A small image classifier, trained from scratch: 54.5 epochs.
Rows from block 7 of a small image classifier, named by matrix and row number. Rows with one number belong to one neuron. Each number is 50 + 15 x the weight over its row's rms, rounded and kept within 0 to 99. All counts start at 0. After the name is the row's rms in percent of the matrix's.
Before each neuron's rows are labels from the 100 images, of 14848, where the neuron reaches its highest value: "top examples" is what is common among them. Only what is clearly more common there than usual is listed. The data: streak pictures of flow and ridge fields.
# fc1: MLP up (model.blocks.7.mlp.fc1.weight, 512x256), inputs 0-85
# fc2: MLP down (model.blocks.7.mlp.fc2.weight, 256x512, transposed), outputs 0-85

top examples: source
fc1.141 090:47 47 44 57 40 81 44 52 63 15 27 57 33 61 67 49 61 39 63 38 67 52 66 51 73 39 45 64 56 33 54 49 55 54 60 50 55 48 42 59 53 56 43 41 38 69 53 58 37 49 57 52 39 87 56 31 78 59 52 42 27 51 26 73 33 40 67 29 42 32 28 67 36 51 50 64 70 50 57 34 58 55 58 95 68 51
fc2.141 102:68 24 63 63 56 45 64 50 30 23 76 48 35 63 65 56 47 63 56 58 66 65 45 42 33 69 63 40 38 61 75 56 49 53 13 22 44 48 69 51 74 34 62 46 71 37 58 85 40 81 49 39 33 43 27 61 58 65 56 52 21 45 44 39 50 52 53 31 41 36 66 17 55 69 17 58 50 40 61 40 65 43 26 45 40 41

top examples: delta
fc1.508 082:51 44 62 68 43 53 37 12 73 56 71 82 29 20 36 51 31 37 38 47 64 49 56 52 95 37 40 37 89 44 59 28 68 46 28 25 50 45 24 54 31 43 48 47 62 42 69 55 62 63 99 59 65 52 66 58 56 59 49 46 46 55 54 54 69 59 30 53 60 53 21 40 79 44 53 42 39 45 54 50 37 52 41 66 74 75
fc2.508 086:37 60 57 63 19 59 47 60 54 52 75 38 35 59 44 63 56 56 36 46 36 35 57 65 35 39 66 44 30 61 66 45 35 76 66 26 43 60 65 62 53 59 42 54 61 43 49 58 61 53 39 37 21 46 78 30 61 61 56 52 71 78 58 79 78 52 44 27 37 54 63 45 41 43 45 38 49 40 70 32 66 40 31 50 27 74

top examples: delta
fc1.101 085:54 50 37 30 40 35 45 92 26 29 40 61 57 48 27 53 49 54 48 48 56 45 52 54 99 42 50 60 29 45 36 59 64 60 27 20 68 46 88 32 29 49 51 34 81 64 36 29 68 52 52 30 49 52 67 59 68 22 58 79 68 57 68 51 13 61 48 40 36 62 40 39 62 41 32 54 43 62 68 30 57 51 61 41 47 68
fc2.101 082:39 18 52 28 49 69 41 50 47 47 34 51 39 64 15 65 49 49 47 58 49 54 69 35 24 46 47 36 41 36 43 77 41 43 48 61 40 28 83 37 56 33 54 44 31 65 36 49 00 51 19 56 88 27 71 49 40 67 41 49 60 59 59 61 32 63 66 36 31 73 43 23 40 49 56 62 56 47 70 62 58 73 61 53 51 54

top examples: source
fc1.163 085:42 70 59 78 53 74 30 63 43 63 54 50 57 70 33 67 59 33 61 55 37 27 29 34 71 42 51 39 38 44 83 59 79 61 63 54 34 35 34 44 63 58 28 18 29 58 39 44 39 42 65 42 52 43 58 75 47 55 62 47 57 53 21 72 35 28 34 52 31 81 51 63 78 41 52 39 26 60 52 55 42 51 58 52 59 59
fc2.163 101:31 54 31 71 48 63 60 38 48 57 49 43 31 30 54 55 28 32 64 48 67 54 61 73 52 60 55 33 59 61 90 48 54 52 45 57 41 21 41 66 21 47 43 51 46 52 57 49 54 47 93 48 14 50 41 62 45 48 30 22 58 66 54 58 49 46 57 25 47 22 67 39 30 44 39 68 35 68 49 49 77 46 57 34 63 46

top examples: saddle
fc1.473 092:57 42 47 48 52 64 60 45 33 65 55 37 42 47 49 42 37 28 41 49 57 67 41 64 25 53 89 00 60 40 37 52 64 63 43 60 34 67 25 57 62 33 63 32 53 64 43 41 46 40 54 35 00 40 51 52 48 40 59 37 41 37 57 85 63 44 55 59 34 68 48 35 45 41 49 42 58 70 38 61 40 50 64 48 56 31
fc2.473 101:53 51 62 80 48 44 74 50 43 46 54 64 63 41 50 37 42 49 46 53 53 61 50 50 36 45 54 28 50 57 60 54 83 71 51 33 48 61 55 40 50 43 51 51 56 61 25 34 39 57 04 43 61 55 70 47 73 31 29 74 45 55 53 54 46 50 24 55 47 60 13 66 87 67 69 35 29 29 59 46 41 68 43 47 54 52

top examples: spiral
fc1.353 099:71 51 40 49 57 43 40 55 55 38 82 55 54 68 33 49 56 41 58 50 40 84 60 57 54 27 59 39 59 54 25 59 29 29 74 46 51 56 74 48 37 63 36 35 52 55 42 73 52 50 52 51 19 48 39 47 44 73 37 54 43 40 44 44 50 21 56 50 44 47 44 41 18 51 51 53 42 22 99 37 89 52 66 44 64 54
fc2.353 098:67 90 43 37 41 57 33 61 29 43 30 34 34 54 34 42 53 31 41 37 57 53 44 29 56 46 56 54 31 72 41 59 36 32 58 70 28 40 53 35 48 78 40 54 36 41 41 53 34 77 50 44 44 38 30 39 61 63 77 50 61 51 57 37 21 50 74 11 45 31 54 47 60 71 37 33 44 94 33 50 46 29 46 66 59 56

top examples: waves
fc1.39 078:37 51 46 70 43 38 60 50 61 53 51 54 54 47 45 34 51 52 47 50 46 55 29 55 47 32 34 12 45 53 46 47 56 65 74 69 58 72 68 55 64 00 34 22 47 71 60 61 46 50 45 44 24 44 59 46 57 35 71 49 51 72 51 39 56 66 50 56 36 44 53 53 50 37 65 26 52 54 56 58 73 49 23 56 45 66
fc2.39 135:45 60 90 38 40 56 53 46 54 37 58 71 67 56 57 19 47 99 57 52 54 52 52 42 45 45 25 31 38 53 41 43 27 56 42 46 45 47 64 54 42 23 38 52 69 77 46 57 43 43 53 58 42 33 65 72 52 37 56 52 55 71 45 35 61 46 48 17 50 12 41 71 47 63 52 48 49 55 52 58 47 56 51 73 49 44

top examples: source; turbulent
fc1.2 052:72 55 56 76 60 69 40 37 65 78 60 51 16 64 59 41 40 45 39 60 38 14 62 23 42 65 53 44 47 76 72 44 40 42 53 59 47 40 52 38 39 43 43 63 75 42 64 28 37 62 37 50 68 72 15 29 59 53 66 50 34 77 28 52 38 80 63 45 55 59 72 57 50 48 54 40 61 75 53 12 37 27 32 53 56 82
fc2.2 060:37 63 54 36 45 38 59 68 63 32 40 55 56 49 42 39 28 58 74 42 35 44 33 32 60 55 82 45 65 64 75 32 48 66 43 53 51 38 31 51 59 35 34 59 18 27 53 33 51 73 44 10 66 61 39 35 51 36 35 68 30 54 40 54 60 57 46 36 49 36 26 37 39 57 69 70 52 60 63 53 64 36 56 29 32 61

top examples: source; turbulent
fc1.138 093:31 81 29 50 24 56 54 82 66 44 19 73 61 48 39 51 40 51 49 65 39 39 52 53 78 56 57 27 45 45 73 40 69 41 39 70 57 44 63 46 61 30 56 75 53 68 44 50 48 66 42 43 45 56 64 65 48 68 47 57 44 45 33 50 36 42 77 55 29 18 34 62 81 67 36 67 37 29 49 49 60 38 55 50 22 43
fc2.138 090:60 42 61 74 55 61 60 52 13 55 34 61 72 76 42 48 50 24 23 61 41 30 48 66 65 58 67 65 41 64 29 50 54 27 64 46 53 40 89 31 36 42 54 50 77 60 45 48 44 54 43 64 77 49 19 48 32 43 26 62 35 42 39 47 31 34 48 31 40 64 51 51 50 06 40 70 29 24 47 60 46 50 46 52 71 40

top examples: waves
fc1.379 155:52 43 46 45 53 56 42 49 25 36 68 65 47 50 64 67 77 25 26 24 60 39 81 59 58 44 59 49 59 47 49 56 46 53 30 55 37 27 55 52 94 39 50 52 41 31 67 39 51 33 48 74 57 37 40 70 48 49 41 41 62 47 43 43 64 36 49 22 59 45 79 61 19 67 76 46 36 48 39 53 55 60 68 50 34 39
fc2.379 131:52 45 42 41 60 46 42 52 39 42 65 71 36 46 73 51 31 35 60 39 56 60 57 29 16 43 55 42 48 45 43 28 50 29 52 52 60 42 61 59 25 60 43 28 48 68 63 58 72 57 50 40 54 39 45 52 89 63 48 99 49 26 73 45 50 37 41 60 61 55 63 46 58 68 46 57 49 48 91 10 61 41 49 43 50 45

top examples: parallel
fc1.108 125:67 41 52 61 57 44 87 45 59 50 13 59 56 66 23 56 46 76 61 38 54 48 44 60 30 53 52 41 45 30 47 50 55 48 28 38 68 40 60 55 66 15 28 22 48 40 46 55 59 60 46 61 47 43 64 44 49 34 39 82 54 37 41 60 38 66 67 38 54 55 59 48 44 47 51 33 34 24 52 52 18 28 41 40 45 43
fc2.108 097:37 79 47 80 54 51 76 60 55 60 35 79 79 53 45 27 38 41 69 57 48 45 71 48 40 47 53 41 28 59 32 51 14 62 52 44 61 24 52 69 41 42 52 35 92 39 58 36 65 62 49 51 49 48 44 96 62 50 62 49 30 20 35 54 55 37 46 45 44 57 50 32 50 58 60 46 39 55 45 50 64 56 53 46 37 49

top examples: turbulent
fc1.385 102:47 29 42 54 33 67 42 41 24 41 32 52 49 50 75 59 49 48 69 45 28 63 48 33 40 54 35 77 44 64 60 20 44 50 72 66 37 61 48 28 38 42 42 36 51 45 55 83 99 32 41 71 57 27 46 31 83 58 59 60 48 52 30 52 62 25 53 48 50 69 47 61 39 29 51 39 44 54 46 50 56 40 70 52 72 38
fc2.385 082:40 40 58 43 39 55 33 48 39 54 55 41 67 29 60 50 51 35 35 59 34 26 46 35 43 48 54 78 39 63 68 43 60 27 57 22 66 49 42 32 62 52 60 44 33 63 26 47 42 36 50 67 37 27 61 52 49 62 41 39 75 37 29 75 99 66 49 45 61 47 59 44 43 22 33 58 60 60 51 88 40 28 24 32 42 34

top examples: saddle
fc1.251 075:45 58 64 65 16 55 74 52 75 57 54 42 78 63 60 77 29 39 55 28 52 45 75 99 47 53 42 35 53 52 49 32 72 54 68 79 52 81 52 59 71 60 50 33 44 45 53 39 41 68 53 78 55 29 74 62 53 27 22 62 54 45 46 66 37 73 55 99 46 23 33 58 70 59 43 37 49 50 51 43 59 58 36 41 60 57
fc2.251 089:54 10 61 62 50 53 27 52 60 85 43 59 74 29 58 50 40 47 45 48 48 36 46 43 56 30 26 59 50 52 57 33 52 51 31 60 43 46 58 40 73 52 49 53 16 65 39 54 88 48 48 07 62 40 71 46 38 43 18 34 69 51 37 66 53 43 48 74 51 29 74 69 53 54 41 23 50 32 41 54 49 49 55 50 72 58

top examples: turbulent
fc1.226 090:39 25 56 32 40 22 45 84 77 54 57 48 84 75 52 65 51 38 60 48 19 66 49 33 67 52 61 48 35 50 55 42 81 44 62 27 58 44 45 71 52 62 43 63 85 63 49 64 26 09 59 54 51 62 48 69 29 26 39 69 44 45 53 66 63 36 57 58 37 37 45 31 78 45 50 60 74 65 48 43 64 58 25 72 64 44
fc2.226 092:43 66 66 24 27 53 32 00 31 52 48 51 65 77 32 49 46 65 39 38 63 59 60 57 40 62 71 55 74 21 35 54 60 48 75 69 33 35 40 72 47 41 51 50 65 49 68 12 45 80 36 54 49 54 99 33 54 34 16 35 37 34 57 42 47 55 64 45 40 68 57 50 76 76 36 60 40 70 43 41 62 65 50 30 33 24

top examples: turbulent; waves
fc1.201 099:63 74 59 46 59 65 56 52 43 31 41 52 79 32 19 54 50 50 53 52 43 55 56 92 51 18 64 51 29 26 58 58 28 35 36 53 65 50 79 71 29 41 43 54 25 66 45 51 00 39 76 67 67 60 54 26 49 57 56 32 57 56 50 45 85 71 37 66 49 33 52 49 64 61 30 49 13 86 47 36 72 37 32 47 61 60
fc2.201 089:46 59 38 61 33 71 42 22 33 45 07 49 63 50 63 29 57 42 61 69 32 99 51 50 59 50 30 59 36 52 40 61 52 43 68 48 44 62 57 32 42 54 40 77 42 53 80 48 29 92 43 73 61 49 45 68 69 53 70 28 58 47 56 48 89 64 38 57 42 36 47 79 67 72 33 56 27 43 28 29 66 55 66 47 38 54

top examples: parallel; whorl
fc1.481 083:10 50 26 44 55 41 35 56 62 46 55 90 49 78 31 68 58 48 55 44 24 30 46 35 36 61 83 47 58 72 67 72 30 62 54 50 33 12 47 69 57 74 65 19 59 71 81 33 67 36 62 72 61 43 36 63 45 59 43 69 66 61 33 49 61 31 42 38 82 42 26 21 59 69 52 19 40 68 49 69 32 50 30 39 37 52
fc2.481 104:53 42 67 22 16 76 76 61 53 64 53 37 31 50 42 60 64 58 46 24 68 35 41 59 37 84 69 37 32 50 74 17 62 61 71 50 60 67 47 57 70 29 37 56 64 24 34 50 35 39 35 44 45 63 48 67 56 48 58 52 32 36 69 28 33 43 61 55 51 82 27 30 38 47 60 62 56 59 36 21 42 46 55 62 50 55

top examples: delta
fc1.45 081:40 44 57 84 48 53 47 44 54 46 46 27 61 54 63 35 48 37 56 49 74 62 82 46 60 38 42 31 43 55 55 78 49 67 43 41 65 93 45 51 65 05 23 17 47 69 43 55 47 52 50 45 42 59 58 43 57 31 50 50 57 37 44 52 52 52 48 44 36 41 76 63 58 58 73 40 51 52 72 60 80 44 62 06 51 59
fc2.45 105:55 48 57 50 64 52 53 51 60 35 36 41 60 34 52 41 28 56 51 36 61 53 12 49 64 73 60 57 61 40 61 48 61 56 48 47 67 84 52 29 54 53 15 99 65 60 70 41 46 47 30 65 34 40 58 59 36 46 28 53 60 36 42 78 60 63 52 24 52 40 58 52 45 56 54 44 32 49 54 30 55 48 27 11 53 54

top examples: parallel; turbulent
fc1.159 101:68 55 56 56 43 59 66 24 66 73 72 43 48 50 61 63 56 46 53 49 51 39 63 66 33 52 52 22 71 81 42 30 48 67 23 48 45 29 45 43 60 49 35 55 42 50 58 64 33 47 59 33 54 41 43 73 42 40 82 37 29 45 47 53 29 59 47 44 58 58 58 28 51 26 49 46 48 56 39 45 51 51 41 43 51 59
fc2.159 099:64 61 40 84 35 59 35 25 47 55 51 58 63 60 73 40 53 60 75 31 72 67 43 54 55 51 36 54 67 71 51 26 45 71 61 56 46 45 41 57 35 45 76 44 67 56 59 48 31 47 50 73 48 47 64 56 45 51 16 36 44 38 47 67 67 56 26 29 52 51 55 34 41 31 66 57 53 60 29 44 33 63 49 57 15 59

top examples: pair of whorls; waves
fc1.113 102:35 71 72 63 57 29 33 61 64 29 29 69 59 55 59 34 44 52 51 49 48 48 74 11 71 51 61 37 55 59 53 79 62 66 63 51 65 70 40 41 73 39 57 57 33 45 26 55 52 43 71 52 39 38 49 63 43 55 40 05 67 63 84 56 66 55 15 47 39 42 54 25 63 48 43 14 73 51 51 40 55 48 24 55 53 59
fc2.113 097:58 72 70 74 24 76 64 48 17 39 49 44 46 33 36 54 29 55 62 44 43 61 44 62 49 59 42 46 41 58 48 44 49 73 47 28 20 54 63 38 57 39 51 30 41 14 42 50 51 64 44 67 81 44 45 23 54 80 28 31 44 48 69 33 29 60 53 50 65 52 20 41 37 48 53 53 67 58 39 62 22 56 41 60 55 65

top examples: saddle
fc1.390 089:59 52 60 34 51 28 53 46 72 42 46 33 64 43 56 57 34 42 51 40 51 72 62 50 46 88 72 48 62 30 64 64 50 48 44 51 78 44 75 33 84 43 73 14 27 50 75 70 51 45 62 60 39 60 67 48 31 59 19 41 67 47 66 34 18 33 57 46 52 52 79 59 57 50 38 46 48 24 33 46 46 54 75 28 45 52
fc2.390 091:46 48 64 50 60 54 57 42 47 49 16 54 60 70 77 36 53 60 67 30 68 52 69 42 18 49 54 38 44 57 56 36 63 44 44 29 24 40 58 55 47 43 64 65 54 66 71 69 69 54 43 57 32 48 15 49 26 63 48 60 41 59 53 47 66 55 67 55 72 50 51 60 62 59 60 49 77 42 52 41 46 50 57 54 35 61

top examples: parallel
fc1.474 136:50 51 58 54 51 47 47 51 61 43 73 07 34 54 42 82 48 47 47 53 56 48 59 39 54 52 55 49 47 47 52 47 42 40 55 50 50 34 39 55 36 48 47 42 64 52 57 60 33 49 18 42 36 51 47 42 50 48 45 54 60 32 67 52 51 36 42 58 33 39 55 45 41 47 12 19 50 13 40 50 43 58 13 54 27 70
fc2.474 098:22 47 45 56 50 54 49 43 52 54 63 75 77 77 57 61 67 16 43 44 47 40 81 54 39 44 49 37 52 76 43 43 47 66 71 45 53 55 43 67 45 42 37 28 54 31 50 52 38 43 50 42 58 56 46 77 64 52 43 58 54 51 44 62 31 46 67 32 31 44 56 43 56 67 75 57 56 36 49 54 52 53 40 52 67 58

top examples: turbulent
fc1.62 094:34 42 38 44 36 32 48 40 15 82 58 35 45 39 16 49 57 59 43 34 23 37 63 54 61 62 61 52 37 44 73 44 57 56 43 50 55 56 52 67 38 50 55 54 54 53 43 60 72 37 23 53 46 64 69 26 60 66 39 52 66 62 47 80 51 71 58 35 51 55 21 27 58 39 32 76 69 56 58 49 67 47 69 50 20 76
fc2.62 102:49 33 47 39 57 47 40 60 55 67 56 38 44 55 34 41 54 42 50 86 41 45 32 61 65 41 18 00 48 37 52 47 44 53 78 22 48 46 88 67 39 73 59 47 70 51 45 35 52 67 52 78 62 40 33 55 37 88 49 60 51 65 63 49 57 82 19 44 40 35 38 81 58 71 57 58 47 36 41 69 41 59 34 55 54 78

top examples: spiral; waves
fc1.371 083:48 49 32 62 58 45 47 45 59 67 26 83 62 53 33 47 74 40 34 40 57 44 52 36 48 49 46 43 49 69 68 22 38 49 39 38 61 73 63 41 62 58 44 56 50 61 55 45 39 77 36 60 44 61 70 64 30 61 69 36 77 82 26 80 58 72 44 35 13 68 50 33 39 50 49 59 44 45 64 61 62 42 35 24 57 36
fc2.371 099:51 65 78 51 47 26 46 62 47 28 44 77 69 35 73 46 57 16 39 56 57 69 50 62 62 31 32 25 80 25 54 63 60 47 53 45 88 65 37 54 49 37 72 29 57 46 35 59 64 54 41 53 31 61 75 59 31 61 55 34 87 56 49 57 44 46 38 64 45 23 60 41 31 48 31 67 29 57 50 65 63 54 47 60 77 40

top examples: delta
fc1.137 068:52 46 75 24 50 70 55 51 53 67 63 86 38 34 30 48 53 46 48 77 57 64 22 52 49 50 56 26 47 72 43 51 51 67 57 54 35 34 54 53 60 45 28 55 38 56 41 60 30 67 47 40 73 62 50 50 30 50 48 36 36 29 56 50 61 33 68 51 38 43 48 39 84 64 37 56 47 59 31 71 64 50 35 30 60 55
fc2.137 084:48 53 42 68 84 37 45 52 51 53 76 55 41 68 61 60 20 53 61 31 12 74 74 57 69 45 64 51 34 75 48 45 50 76 49 23 55 51 51 31 37 18 48 32 48 35 49 32 52 43 57 49 43 41 57 64 68 41 40 51 55 42 42 25 41 40 66 43 52 56 43 54 57 35 47 68 69 48 63 49 87 54 53 40 53 55

top examples: parallel; loop
fc1.506 069:37 55 45 81 61 83 54 72 51 41 61 30 58 37 66 51 79 51 73 39 44 54 62 36 61 55 36 16 48 58 42 58 54 39 67 57 50 51 40 58 47 59 66 28 44 44 68 43 55 83 24 66 40 57 48 57 18 41 52 40 43 14 10 58 51 48 17 46 63 63 56 40 66 55 56 27 72 58 48 57 56 47 64 22 49 63
fc2.506 087:59 71 60 63 55 53 59 55 57 55 72 28 41 71 66 61 55 41 70 37 51 73 54 56 46 35 12 55 50 58 50 65 66 63 47 66 41 74 66 46 64 41 33 80 80 24 38 44 43 57 77 54 61 45 53 34 64 42 76 58 57 35 33 49 59 27 58 45 63 61 60 38 47 48 72 38 49 24 28 46 61 58 58 54 48 76

top examples: saddle
fc1.10 115:99 41 37 73 38 58 75 48 59 43 34 57 45 73 69 26 32 00 30 39 60 53 59 60 35 45 62 56 74 53 43 44 31 45 47 55 73 74 55 47 57 18 29 79 37 52 62 62 48 49 52 59 46 45 30 57 57 39 37 51 40 00 45 51 44 41 64 50 50 54 50 66 65 42 52 63 46 21 39 64 44 45 65 39 38 35
fc2.10 106:63 51 81 45 56 48 33 49 44 67 82 82 44 66 36 42 51 39 73 39 52 35 32 36 62 57 92 88 51 56 49 12 61 50 78 50 78 40 51 51 32 34 38 62 74 39 54 60 54 65 52 51 30 39 40 46 81 46 43 36 68 19 47 47 51 52 49 42 33 66 50 61 41 54 79 60 41 32 57 61 50 74 63 29 36 42

top examples: source
fc1.394 124:52 55 74 49 50 36 31 58 42 29 54 54 58 46 35 59 39 59 48 27 63 73 32 38 53 53 35 38 21 43 14 69 76 56 49 55 67 53 49 54 54 59 58 25 61 36 46 28 39 38 45 42 62 42 51 25 35 30 39 43 40 38 42 58 69 39 22 63 55 35 42 49 36 45 38 70 37 52 46 67 64 34 42 36 57 27
fc2.394 111:52 59 52 46 40 62 40 54 68 47 32 38 45 69 33 46 41 52 65 92 38 55 58 19 46 45 56 53 70 62 40 39 70 52 53 55 47 29 37 43 33 64 50 56 40 68 43 34 47 52 33 56 25 52 43 54 65 42 53 69 68 33 67 49 33 61 49 48 59 53 41 41 49 25 50 75 52 57 42 39 59 54 57 71 47 65

top examples: turbulent
fc1.186 100:43 55 76 48 24 28 36 55 85 54 36 42 46 47 76 43 63 35 43 10 35 81 50 63 42 20 80 30 84 40 49 40 56 20 42 38 58 69 66 87 41 34 63 54 24 47 45 41 71 33 40 43 60 43 51 42 36 43 52 40 43 44 36 54 21 67 61 63 60 51 40 43 65 43 64 38 50 63 44 45 35 56 59 50 56 43
fc2.186 094:56 81 36 63 69 84 39 50 28 61 44 48 48 32 19 34 70 61 53 34 47 55 57 66 40 49 33 73 40 74 47 57 32 33 91 36 61 68 61 43 52 68 46 30 69 48 43 67 25 89 45 99 48 51 52 46 43 50 41 38 52 39 52 53 50 56 47 25 47 39 35 46 79 36 66 70 45 66 65 55 41 40 55 43 46 50

top examples: delta
fc1.351 119:72 40 51 36 49 44 46 71 59 54 52 37 47 40 33 31 58 47 64 52 37 64 57 55 39 43 86 00 50 67 46 15 50 60 58 55 55 67 54 42 67 33 50 29 57 49 64 50 42 61 52 59 00 51 37 51 39 75 51 54 39 46 46 64 50 57 92 46 63 42 51 52 74 53 35 28 48 65 50 41 54 45 54 67 47 22
fc2.351 124:60 37 69 53 66 52 46 49 52 60 65 40 69 48 31 46 52 54 49 56 42 50 81 41 30 43 35 64 63 63 42 53 64 56 39 39 41 35 56 59 62 75 40 60 49 37 49 36 55 28 39 64 55 74 44 45 50 51 50 47 30 57 29 43 59 38 20 82 73 48 51 53 57 51 35 53 59 55 42 46 62 62 49 45 73 26

top examples: saddle
fc1.469 120:70 54 47 61 59 47 40 59 57 59 35 46 76 47 53 59 50 42 42 52 50 47 44 48 62 87 60 44 48 39 53 55 56 53 41 61 51 67 56 68 59 38 47 39 60 44 54 70 50 47 44 38 43 72 57 71 17 38 35 60 74 19 47 39 61 54 71 45 55 50 51 46 37 47 30 32 57 33 28 30 32 44 61 42 63 55
fc2.469 096:51 47 35 49 48 78 22 51 42 59 50 51 50 90 48 69 31 51 51 46 75 73 70 47 47 46 40 36 35 41 36 63 55 45 51 40 55 44 40 24 45 53 34 56 36 39 41 33 62 67 46 49 38 65 58 71 68 38 45 74 39 72 75 44 64 38 68 30 60 50 32 51 55 37 30 30 52 50 73 28 35 61 36 50 48 38

top examples: waves
fc1.300 085:48 41 32 48 80 41 51 54 35 54 54 57 70 67 55 53 60 39 32 74 48 61 30 48 55 65 63 59 43 67 56 47 64 47 61 49 60 56 91 61 55 39 65 31 58 49 21 56 53 64 46 31 52 41 60 39 73 61 64 19 35 39 46 64 51 46 52 56 29 81 70 68 12 41 70 56 51 64 84 42 66 58 68 54 35 62
fc2.300 094:51 50 34 29 35 68 55 65 63 22 15 44 68 66 60 43 52 29 74 60 90 18 49 62 34 22 42 38 64 17 25 51 49 62 29 56 63 69 47 62 66 44 60 58 25 23 35 52 40 74 74 29 71 45 45 34 13 54 73 46 43 55 44 23 34 67 38 74 61 64 56 39 42 35 70 52 62 16 57 48 28 71 58 38 68 38

top examples: spiral
fc1.357 104:52 52 52 56 31 30 41 52 62 52 67 62 38 25 37 38 51 45 51 40 54 71 44 38 69 59 80 28 33 34 47 74 36 48 70 53 40 60 83 64 51 48 57 79 28 35 38 38 57 50 37 53 28 68 28 22 35 58 67 40 54 66 34 46 40 51 28 50 43 57 50 38 20 69 38 30 28 52 85 75 55 44 48 57 70 51
fc2.357 114:70 35 43 54 46 51 56 50 46 43 67 43 16 56 43 40 63 41 66 45 36 07 58 39 40 52 36 50 10 38 63 88 42 25 54 30 51 52 62 57 63 53 38 49 26 53 55 61 36 37 52 66 71 54 64 30 32 73 36 48 91 52 48 77 54 27 45 36 50 41 73 67 44 34 57 68 32 99 57 87 49 43 56 57 68 48

top examples: parallel
fc1.122 099:62 47 43 88 59 37 80 44 50 21 49 50 67 46 27 62 55 38 52 59 40 31 66 65 36 59 35 32 52 45 43 56 66 47 74 34 00 36 58 37 70 37 68 76 32 38 65 48 57 45 47 50 45 67 35 45 63 69 68 42 52 41 54 58 21 35 58 46 48 71 43 50 52 51 55 52 56 54 46 29 45 41 34 45 69 57
fc2.122 089:30 40 42 67 48 57 52 55 42 24 36 76 37 49 72 57 64 50 23 42 19 30 54 73 47 57 56 55 55 44 58 74 49 65 34 53 43 37 30 28 39 44 70 69 62 35 72 55 70 21 53 61 58 63 57 87 36 49 69 50 52 56 61 65 64 26 68 34 19 36 46 50 51 50 69 67 54 45 52 75 45 43 69 72 69 35

top examples: turbulent
fc1.60 097:63 41 55 31 61 25 88 57 45 71 43 77 69 55 25 32 44 67 34 31 45 58 36 68 48 38 52 19 56 29 69 58 43 50 48 38 54 42 38 45 47 29 68 62 55 74 58 43 26 36 64 53 58 45 31 36 77 40 39 50 91 44 44 69 66 17 34 38 39 55 25 54 48 42 33 73 31 74 52 86 57 51 54 69 51 61
fc2.60 091:47 67 69 35 56 43 46 72 33 25 60 54 72 33 51 44 52 33 54 33 58 76 60 40 78 51 63 32 43 40 29 80 83 42 39 50 62 52 26 68 97 51 62 47 65 65 49 36 32 57 59 52 30 41 33 46 47 50 62 48 81 52 48 46 40 33 37 85 53 43 51 63 41 56 64 15 19 52 48 49 43 64 58 52 56 32

top examples: pair of whorls
fc1.462 119:41 69 68 51 16 56 65 54 81 42 67 55 66 44 23 48 48 57 31 45 45 60 63 50 55 46 49 51 57 42 76 69 58 49 32 24 44 51 48 50 77 57 68 58 16 71 30 35 46 66 61 32 36 54 18 48 66 67 55 65 25 59 85 65 85 45 52 34 65 43 64 44 38 56 70 64 69 42 23 24 27 44 49 55 59 57
fc2.462 106:55 64 62 48 46 52 71 99 42 82 38 32 44 75 38 58 61 43 66 55 44 21 61 81 46 40 43 57 32 55 43 47 36 65 34 14 39 35 22 62 51 38 42 59 76 44 46 19 31 75 30 47 42 48 40 33 61 63 53 43 56 49 44 32 44 64 60 62 40 51 71 65 45 78 52 30 29 40 44 53 45 48 64 44 61 47

top examples: parallel
fc1.423 117:42 58 20 59 49 39 36 61 45 51 60 16 50 33 43 88 75 39 50 32 44 48 61 61 66 57 52 37 58 62 64 49 39 49 80 61 36 47 66 44 54 04 50 51 29 48 48 42 63 59 74 51 72 54 33 55 54 52 45 45 54 47 49 57 45 64 45 50 53 57 40 55 51 49 26 45 61 64 36 53 85 56 30 56 85 38
fc2.423 100:17 30 42 46 45 42 39 43 68 65 45 81 64 32 42 61 72 27 52 49 55 35 99 41 56 61 46 64 57 47 44 67 50 70 55 74 39 47 52 23 66 34 45 47 47 70 48 68 59 57 73 63 45 58 36 82 73 62 50 33 52 70 51 39 40 55 47 51 17 28 63 38 62 74 56 64 59 42 50 55 74 55 39 71 51 42